From a checkpoint of a small audio embedding model: 30.6 epochs.
Rows from block 2 of a small audio embedding model, named by matrix and row number. Rows with one number belong to one neuron. Each number is 50 + 15 x the weight over its row's rms, rounded and kept within 0 to 99. All counts start at 0.
After each neuron's rows are labels from the 100 clips, of 14976, where the neuron reaches its highest value: "strongest on" is what is common among them; "band" is the frequency band that holds the peak. Only what is clearly more common there than usual is listed. The data: synthetic speech, music and everyday sounds put through simulated rooms and audio effects. In brackets: how many of the 100, against the usual share in percent.
# fc1: MLP up (model.blocks.2.mlp.fc1.weight, 512x128), inputs 0-127
# fc2: MLP down (model.blocks.2.mlp.fc2.weight, 128x512, transposed), outputs 0-127

fc1.313:56 59 64 44 59 44 72 70 42 56 53 41 71 61 45 60 50 56 22 48 48 46 40 59 47 56 39 53 57 69 44 58 46 44 41 66 67 56 60 44 44 31 51 75 31 70 49 87 21 36 46 36 18 74 48 48 57 63 79 39 76 55 47 67 29 35 67 68 12 62 73 37 43 41 33 45 51 55 39 53 39 71 28 31 67 34 66 58 60 23 40 62 63 30 28 37 30 32 37 52 65 53 49 44 25 69 39 50 63 43 23 71 78 43 38 34 60 60 52 60 40 30 24 29 34 48 61 49
fc2.313:47 22 24 17 40 37 34 45 52 02 58 67 50 35 44 68 74 82 74 47 30 47 60 60 61 28 50 34 57 47 38 35 50 78 55 41 45 64 79 49 61 35 39 53 54 49 64 47 70 61 61 37 47 53 52 61 53 79 49 64 49 55 45 59 45 58 44 49 57 22 39 27 42 40 37 49 41 50 68 53 16 71 40 58 45 55 35 38 59 52 69 50 67 18 49 17 49 60 44 44 54 55 51 49 75 47 58 57 43 63 53 37 48 52 85 49 30 48 43 18 44 45 20 67 73 46 30 55
strongest on: distance: far (70 vs 40); band (57 vs 24.9); bit reduction (38 vs 13.4)
band: 4000 to 8000 Hz (69 vs 25)

fc1.4:68 32 55 54 43 27 74 56 45 30 41 31 73 39 54 60 52 49 64 59 44 67 32 51 56 50 38 51 23 61 72 59 30 46 45 61 44 59 64 68 41 49 21 45 29 52 77 35 51 52 55 45 73 76 51 86 35 74 39 56 37 62 41 59 33 53 49 41 62 30 53 44 47 42 43 67 47 65 63 55 50 60 30 34 46 46 43 53 80 66 18 51 31 31 42 36 52 68 27 62 60 58 51 57 37 89 16 42 47 71 72 43 72 60 52 48 64 28 51 48 67 44 62 28 09 60 40 65
fc2.4:39 56 55 26 38 77 26 43 51 37 49 60 55 53 67 51 53 11 43 46 45 25 71 64 56 55 66 57 55 50 51 73 46 41 18 65 56 49 67 74 45 64 61 46 28 32 48 29 42 43 51 57 28 63 27 61 37 56 51 73 63 25 58 50 74 99 56 29 45 38 55 81 52 61 47 49 79 58 38 49 44 51 58 28 42 45 27 46 26 50 26 62 31 56 59 57 62 39 65 54 37 49 49 45 33 39 47 18 48 28 46 29 39 36 64 51 42 49 57 70 49 58 40 53 36 54 71 43
strongest on: drums (55 vs 25)
band: 0 to 250 Hz (59 vs 12.5)

fc1.208:35 48 45 51 54 91 66 49 64 38 73 22 59 67 39 37 52 42 79 36 50 78 28 42 24 51 40 40 26 57 58 58 65 42 55 78 50 25 45 56 34 66 40 60 31 61 26 49 53 63 36 53 84 67 70 51 35 34 47 34 61 47 31 41 02 55 40 43 60 56 70 41 35 69 84 66 60 57 62 51 58 42 31 47 63 46 49 54 49 68 43 43 49 28 37 38 56 38 54 48 58 69 57 52 76 61 26 41 60 51 59 33 52 41 45 25 41 58 57 44 43 21 29 42 47 78 47 40
fc2.208:49 49 47 48 60 48 45 52 10 69 24 69 54 61 48 69 39 32 45 14 56 40 61 48 82 50 60 44 61 83 25 30 48 61 66 53 41 50 78 48 50 46 63 53 50 65 76 67 15 64 45 43 49 73 38 47 68 60 29 56 54 28 77 49 51 99 54 48 54 25 53 65 68 57 40 61 41 65 36 31 58 75 35 43 31 49 26 69 43 53 49 47 44 53 48 52 35 38 53 36 59 59 63 57 44 67 47 51 73 53 59 07 48 62 44 54 26 38 45 40 64 34 44 49 53 35 54 46
strongest on: bit reduction (36 vs 13.4)
band: 2000 to 4000 Hz (50 vs 25)

fc1.344:60 28 39 42 50 41 42 53 43 28 82 25 31 65 61 66 50 46 62 52 54 42 28 35 35 51 40 33 68 39 74 56 64 46 57 45 56 61 83 36 72 58 79 37 39 64 48 14 38 32 40 34 41 52 72 40 38 44 48 19 60 25 07 61 45 59 49 38 37 59 46 60 54 58 46 36 77 37 64 52 79 33 64 54 76 74 29 54 63 47 64 76 56 49 27 40 30 36 56 34 55 67 40 58 35 35 56 41 21 41 40 49 73 57 50 43 35 49 61 46 28 60 63 46 54 35 48 56
fc2.344:78 26 80 48 35 54 45 43 60 37 42 69 46 59 40 77 56 33 75 51 49 75 42 43 31 16 52 48 79 36 38 56 41 55 50 26 48 45 54 45 57 61 76 34 48 49 53 44 57 72 16 50 63 86 14 26 65 35 46 66 66 63 35 40 46 60 25 61 34 50 48 57 41 43 44 53 46 57 20 52 53 35 47 80 24 48 56 61 54 30 38 55 46 45 63 54 50 67 47 62 46 31 36 58 57 83 39 63 51 41 15 39 64 66 51 36 46 39 25 50 67 52 58 73 53 35 34 43
strongest on: band (56 vs 24.9)
band: 0 to 250 Hz (42 vs 12.5)

fc1.230:36 59 63 48 65 65 48 50 29 45 49 39 60 49 41 77 35 53 67 83 54 35 68 50 58 68 65 29 46 48 49 30 61 52 30 37 55 71 51 60 55 76 61 45 35 33 53 57 48 15 47 42 27 25 42 67 57 39 56 50 39 99 65 49 55 45 67 50 45 33 50 88 46 35 41 36 61 43 59 61 47 46 51 64 22 49 51 48 14 62 54 43 51 48 42 45 00 69 61 50 34 60 62 35 42 65 51 57 81 52 46 35 50 47 51 33 42 48 42 66 67 69 32 65 49 65 46 30
fc2.230:66 17 07 41 38 52 55 48 49 56 35 81 32 58 57 26 38 44 87 57 40 67 37 33 51 51 63 50 49 48 23 43 42 76 44 22 64 65 43 31 55 61 67 52 57 53 61 64 74 45 34 33 41 82 40 57 53 53 52 02 50 28 64 51 87 38 36 56 52 64 46 43 32 45 26 34 42 43 50 43 38 35 34 45 71 57 51 36 84 61 70 32 52 49 43 49 38 72 47 44 53 65 36 49 58 43 55 48 33 48 86 44 53 45 66 48 42 63 47 61 53 34 47 48 52 44 52 68
strongest on: drums (58 vs 25); dry (47 vs 20.5)
band: 0 to 250 Hz (54 vs 12.5)

fc1.22:51 62 34 52 40 45 28 61 38 58 78 63 59 47 53 41 44 41 67 71 51 48 12 43 40 47 57 42 57 64 55 24 54 48 36 36 76 38 52 44 28 53 45 52 56 40 47 86 54 41 32 42 77 77 72 66 29 38 64 62 41 38 49 62 65 45 57 16 39 30 51 63 17 27 31 42 56 65 37 75 48 72 81 65 32 50 82 32 35 56 44 59 45 32 40 36 41 45 42 24 30 71 63 49 62 59 74 65 38 45 33 52 63 44 58 63 48 53 47 60 41 38 68 44 22 62 39 35
fc2.22:47 44 47 27 36 57 68 65 62 50 53 54 64 50 28 53 65 53 76 57 41 49 66 48 41 63 58 58 64 24 65 51 50 24 45 44 57 65 75 64 46 57 53 52 58 78 58 64 51 53 42 46 52 53 72 61 66 51 45 56 48 57 48 30 56 32 35 23 47 62 58 47 23 55 63 87 55 56 67 63 74 69 51 30 51 76 79 85 32 69 58 47 58 64 45 68 35 49 45 60 57 29 49 49 69 42 58 59 40 40 93 97 27 27 23 50 48 69 53 50 54 80 45 48 37 48 70 40
strongest on: long reverberation (69 vs 40.5)
band: 0 to 250 Hz (33 vs 12.5)

fc1.153:38 94 34 66 63 42 83 40 58 55 68 64 53 45 42 49 43 33 43 46 42 51 56 67 52 37 71 71 43 66 47 46 39 49 61 51 34 31 41 50 27 60 72 48 45 49 66 48 42 38 46 75 49 51 45 38 92 37 70 33 41 56 71 38 69 39 45 44 49 71 61 41 59 55 40 19 59 30 54 45 41 56 59 35 58 83 46 45 39 44 61 58 68 60 49 39 49 38 54 74 44 37 78 37 59 52 71 41 42 49 61 82 54 31 56 49 57 73 74 66 79 84 35 21 22 51 29 44
fc2.153:49 16 60 58 41 77 82 60 13 55 40 57 48 54 61 25 50 58 50 89 43 57 41 64 66 79 80 60 40 39 68 62 42 41 54 46 65 66 67 41 54 58 29 60 44 54 46 37 52 64 59 49 31 53 50 43 72 51 52 53 58 27 24 57 01 29 46 71 72 42 22 72 57 59 38 54 36 35 51 56 60 59 46 39 57 52 51 47 26 27 58 62 82 20 44 36 34 68 47 54 38 65 24 45 59 48 52 36 53 45 59 55 48 52 47 36 36 44 71 53 58 49 64 66 77 55 62 54
strongest on: reverberation time: 1.2 to 2.4 s (41 vs 20.1)
band: 0 to 250 Hz (38 vs 12.5)

fc1.457:54 49 58 45 53 55 74 45 43 57 50 18 60 80 62 50 40 45 62 28 67 68 43 32 45 77 68 25 55 33 68 13 75 84 51 29 54 55 70 74 76 49 50 47 61 30 51 37 56 46 52 44 46 40 78 32 47 44 52 51 58 33 34 74 38 62 55 59 18 72 54 46 64 63 65 43 45 55 64 46 42 28 34 45 68 57 40 38 54 65 39 44 20 25 27 34 44 46 41 61 24 72 47 67 60 61 52 25 40 62 31 51 65 33 36 70 46 68 56 53 38 26 32 37 51 37 53 34
fc2.457:54 38 22 53 39 63 43 41 78 48 16 45 57 56 48 36 49 52 54 44 67 46 62 62 80 63 52 25 73 51 49 99 38 52 61 31 48 39 81 79 56 60 60 52 73 40 36 58 29 61 30 58 55 67 50 47 48 58 52 48 59 36 29 57 55 89 50 56 39 33 47 58 46 41 36 50 45 55 54 55 26 29 53 44 50 46 59 45 41 34 20 56 65 29 29 63 71 79 57 27 59 22 72 69 56 61 51 41 67 49 44 22 62 45 60 50 27 45 42 68 43 35 40 49 60 62 74 71
strongest on: drums (60 vs 25)
band: 4000 to 8000 Hz (62 vs 25)

fc1.342:30 38 34 69 43 37 48 30 45 45 55 33 38 65 26 55 56 44 53 54 66 26 76 50 51 57 68 50 75 50 40 75 26 63 41 40 35 48 64 46 09 37 78 47 24 62 79 34 36 63 47 64 41 59 48 49 38 56 22 64 69 34 72 41 40 44 62 48 23 58 45 49 52 63 43 54 54 64 91 44 56 53 65 44 60 46 49 68 35 51 59 39 72 46 47 48 29 77 72 99 63 58 28 69 55 55 65 33 27 64 46 52 66 65 67 54 52 46 41 60 66 44 40 36 51 57 45 48
fc2.342:90 60 68 59 50 84 24 62 41 53 34 59 45 58 45 45 48 41 70 53 49 35 42 55 27 64 39 50 52 53 36 73 41 55 68 41 53 50 54 30 61 61 34 51 68 45 28 23 55 39 65 36 54 73 67 51 77 57 51 65 39 60 35 28 30 49 54 41 51 80 51 42 50 30 71 54 29 38 73 99 57 73 29 32 51 56 72 56 63 39 30 62 59 45 81 66 60 78 53 62 59 32 62 68 44 44 44 66 50 29 47 26 40 51 57 35 39 53 52 57 57 56 67 51 55 46 37 84
strongest on: band (70 vs 24.9)
band: 500 to 1000 Hz (35 vs 12.5)

fc1.293:73 68 62 54 49 70 70 26 76 42 59 41 28 51 31 46 62 19 32 46 43 50 49 52 36 59 46 36 41 44 66 44 57 07 66 50 50 56 40 62 61 55 51 50 59 47 44 65 58 39 86 50 35 62 51 56 50 46 60 32 35 31 52 82 77 34 65 38 72 63 57 50 51 81 50 50 47 53 71 30 59 34 45 60 54 45 43 31 47 34 53 65 68 63 21 57 57 30 62 51 64 16 31 45 41 68 41 49 53 50 48 81 34 72 37 43 49 51 74 51 47 48 53 54 55 64 30 99
fc2.293:70 49 32 44 47 82 29 56 57 34 45 37 50 53 38 36 39 60 60 45 75 41 55 36 65 44 34 39 28 53 56 51 87 61 40 48 34 72 24 63 34 57 60 50 69 41 64 69 53 54 47 50 52 67 55 49 71 37 75 58 68 48 74 43 32 36 36 43 66 50 37 52 34 37 50 24 48 39 53 36 56 69 52 82 21 46 32 84 50 30 57 51 64 66 78 43 48 39 54 48 49 60 22 62 71 74 52 60 71 32 31 33 56 66 48 49 67 64 55 54 30 42 74 66 77 31 53 16
strongest on: bit reduction (31 vs 13.4)
band: 2000 to 4000 Hz (50 vs 25)

fc1.370:39 56 40 50 43 32 46 35 67 24 19 39 09 41 49 37 54 65 66 29 58 64 52 67 60 60 46 71 46 39 33 39 85 60 42 31 41 48 43 37 91 43 45 35 57 45 50 45 50 45 57 55 43 50 42 62 28 32 50 55 37 42 45 51 48 73 42 66 26 41 21 55 53 49 70 50 86 62 50 69 41 59 38 67 68 36 63 49 54 66 66 67 33 40 53 51 57 62 71 73 62 45 59 62 66 09 58 45 29 69 54 76 31 40 35 54 59 46 62 46 46 49 37 36 14 62 65 72
fc2.370:68 31 66 73 37 51 55 36 59 57 38 31 55 40 49 50 43 28 50 43 39 68 62 44 18 51 32 47 69 46 36 61 37 52 47 53 33 70 27 49 51 47 40 53 58 52 54 36 57 38 61 80 24 60 60 35 90 34 49 44 63 42 11 49 43 24 43 35 49 44 52 33 59 67 36 49 45 47 29 57 27 31 36 66 52 45 42 55 70 42 26 60 62 68 29 48 90 91 49 46 55 56 57 39 49 52 50 60 52 67 21 16 67 31 61 40 59 61 39 34 69 73 61 60 39 65 71 39
strongest on: band (53 vs 24.9)
band: 0 to 250 Hz (42 vs 12.5)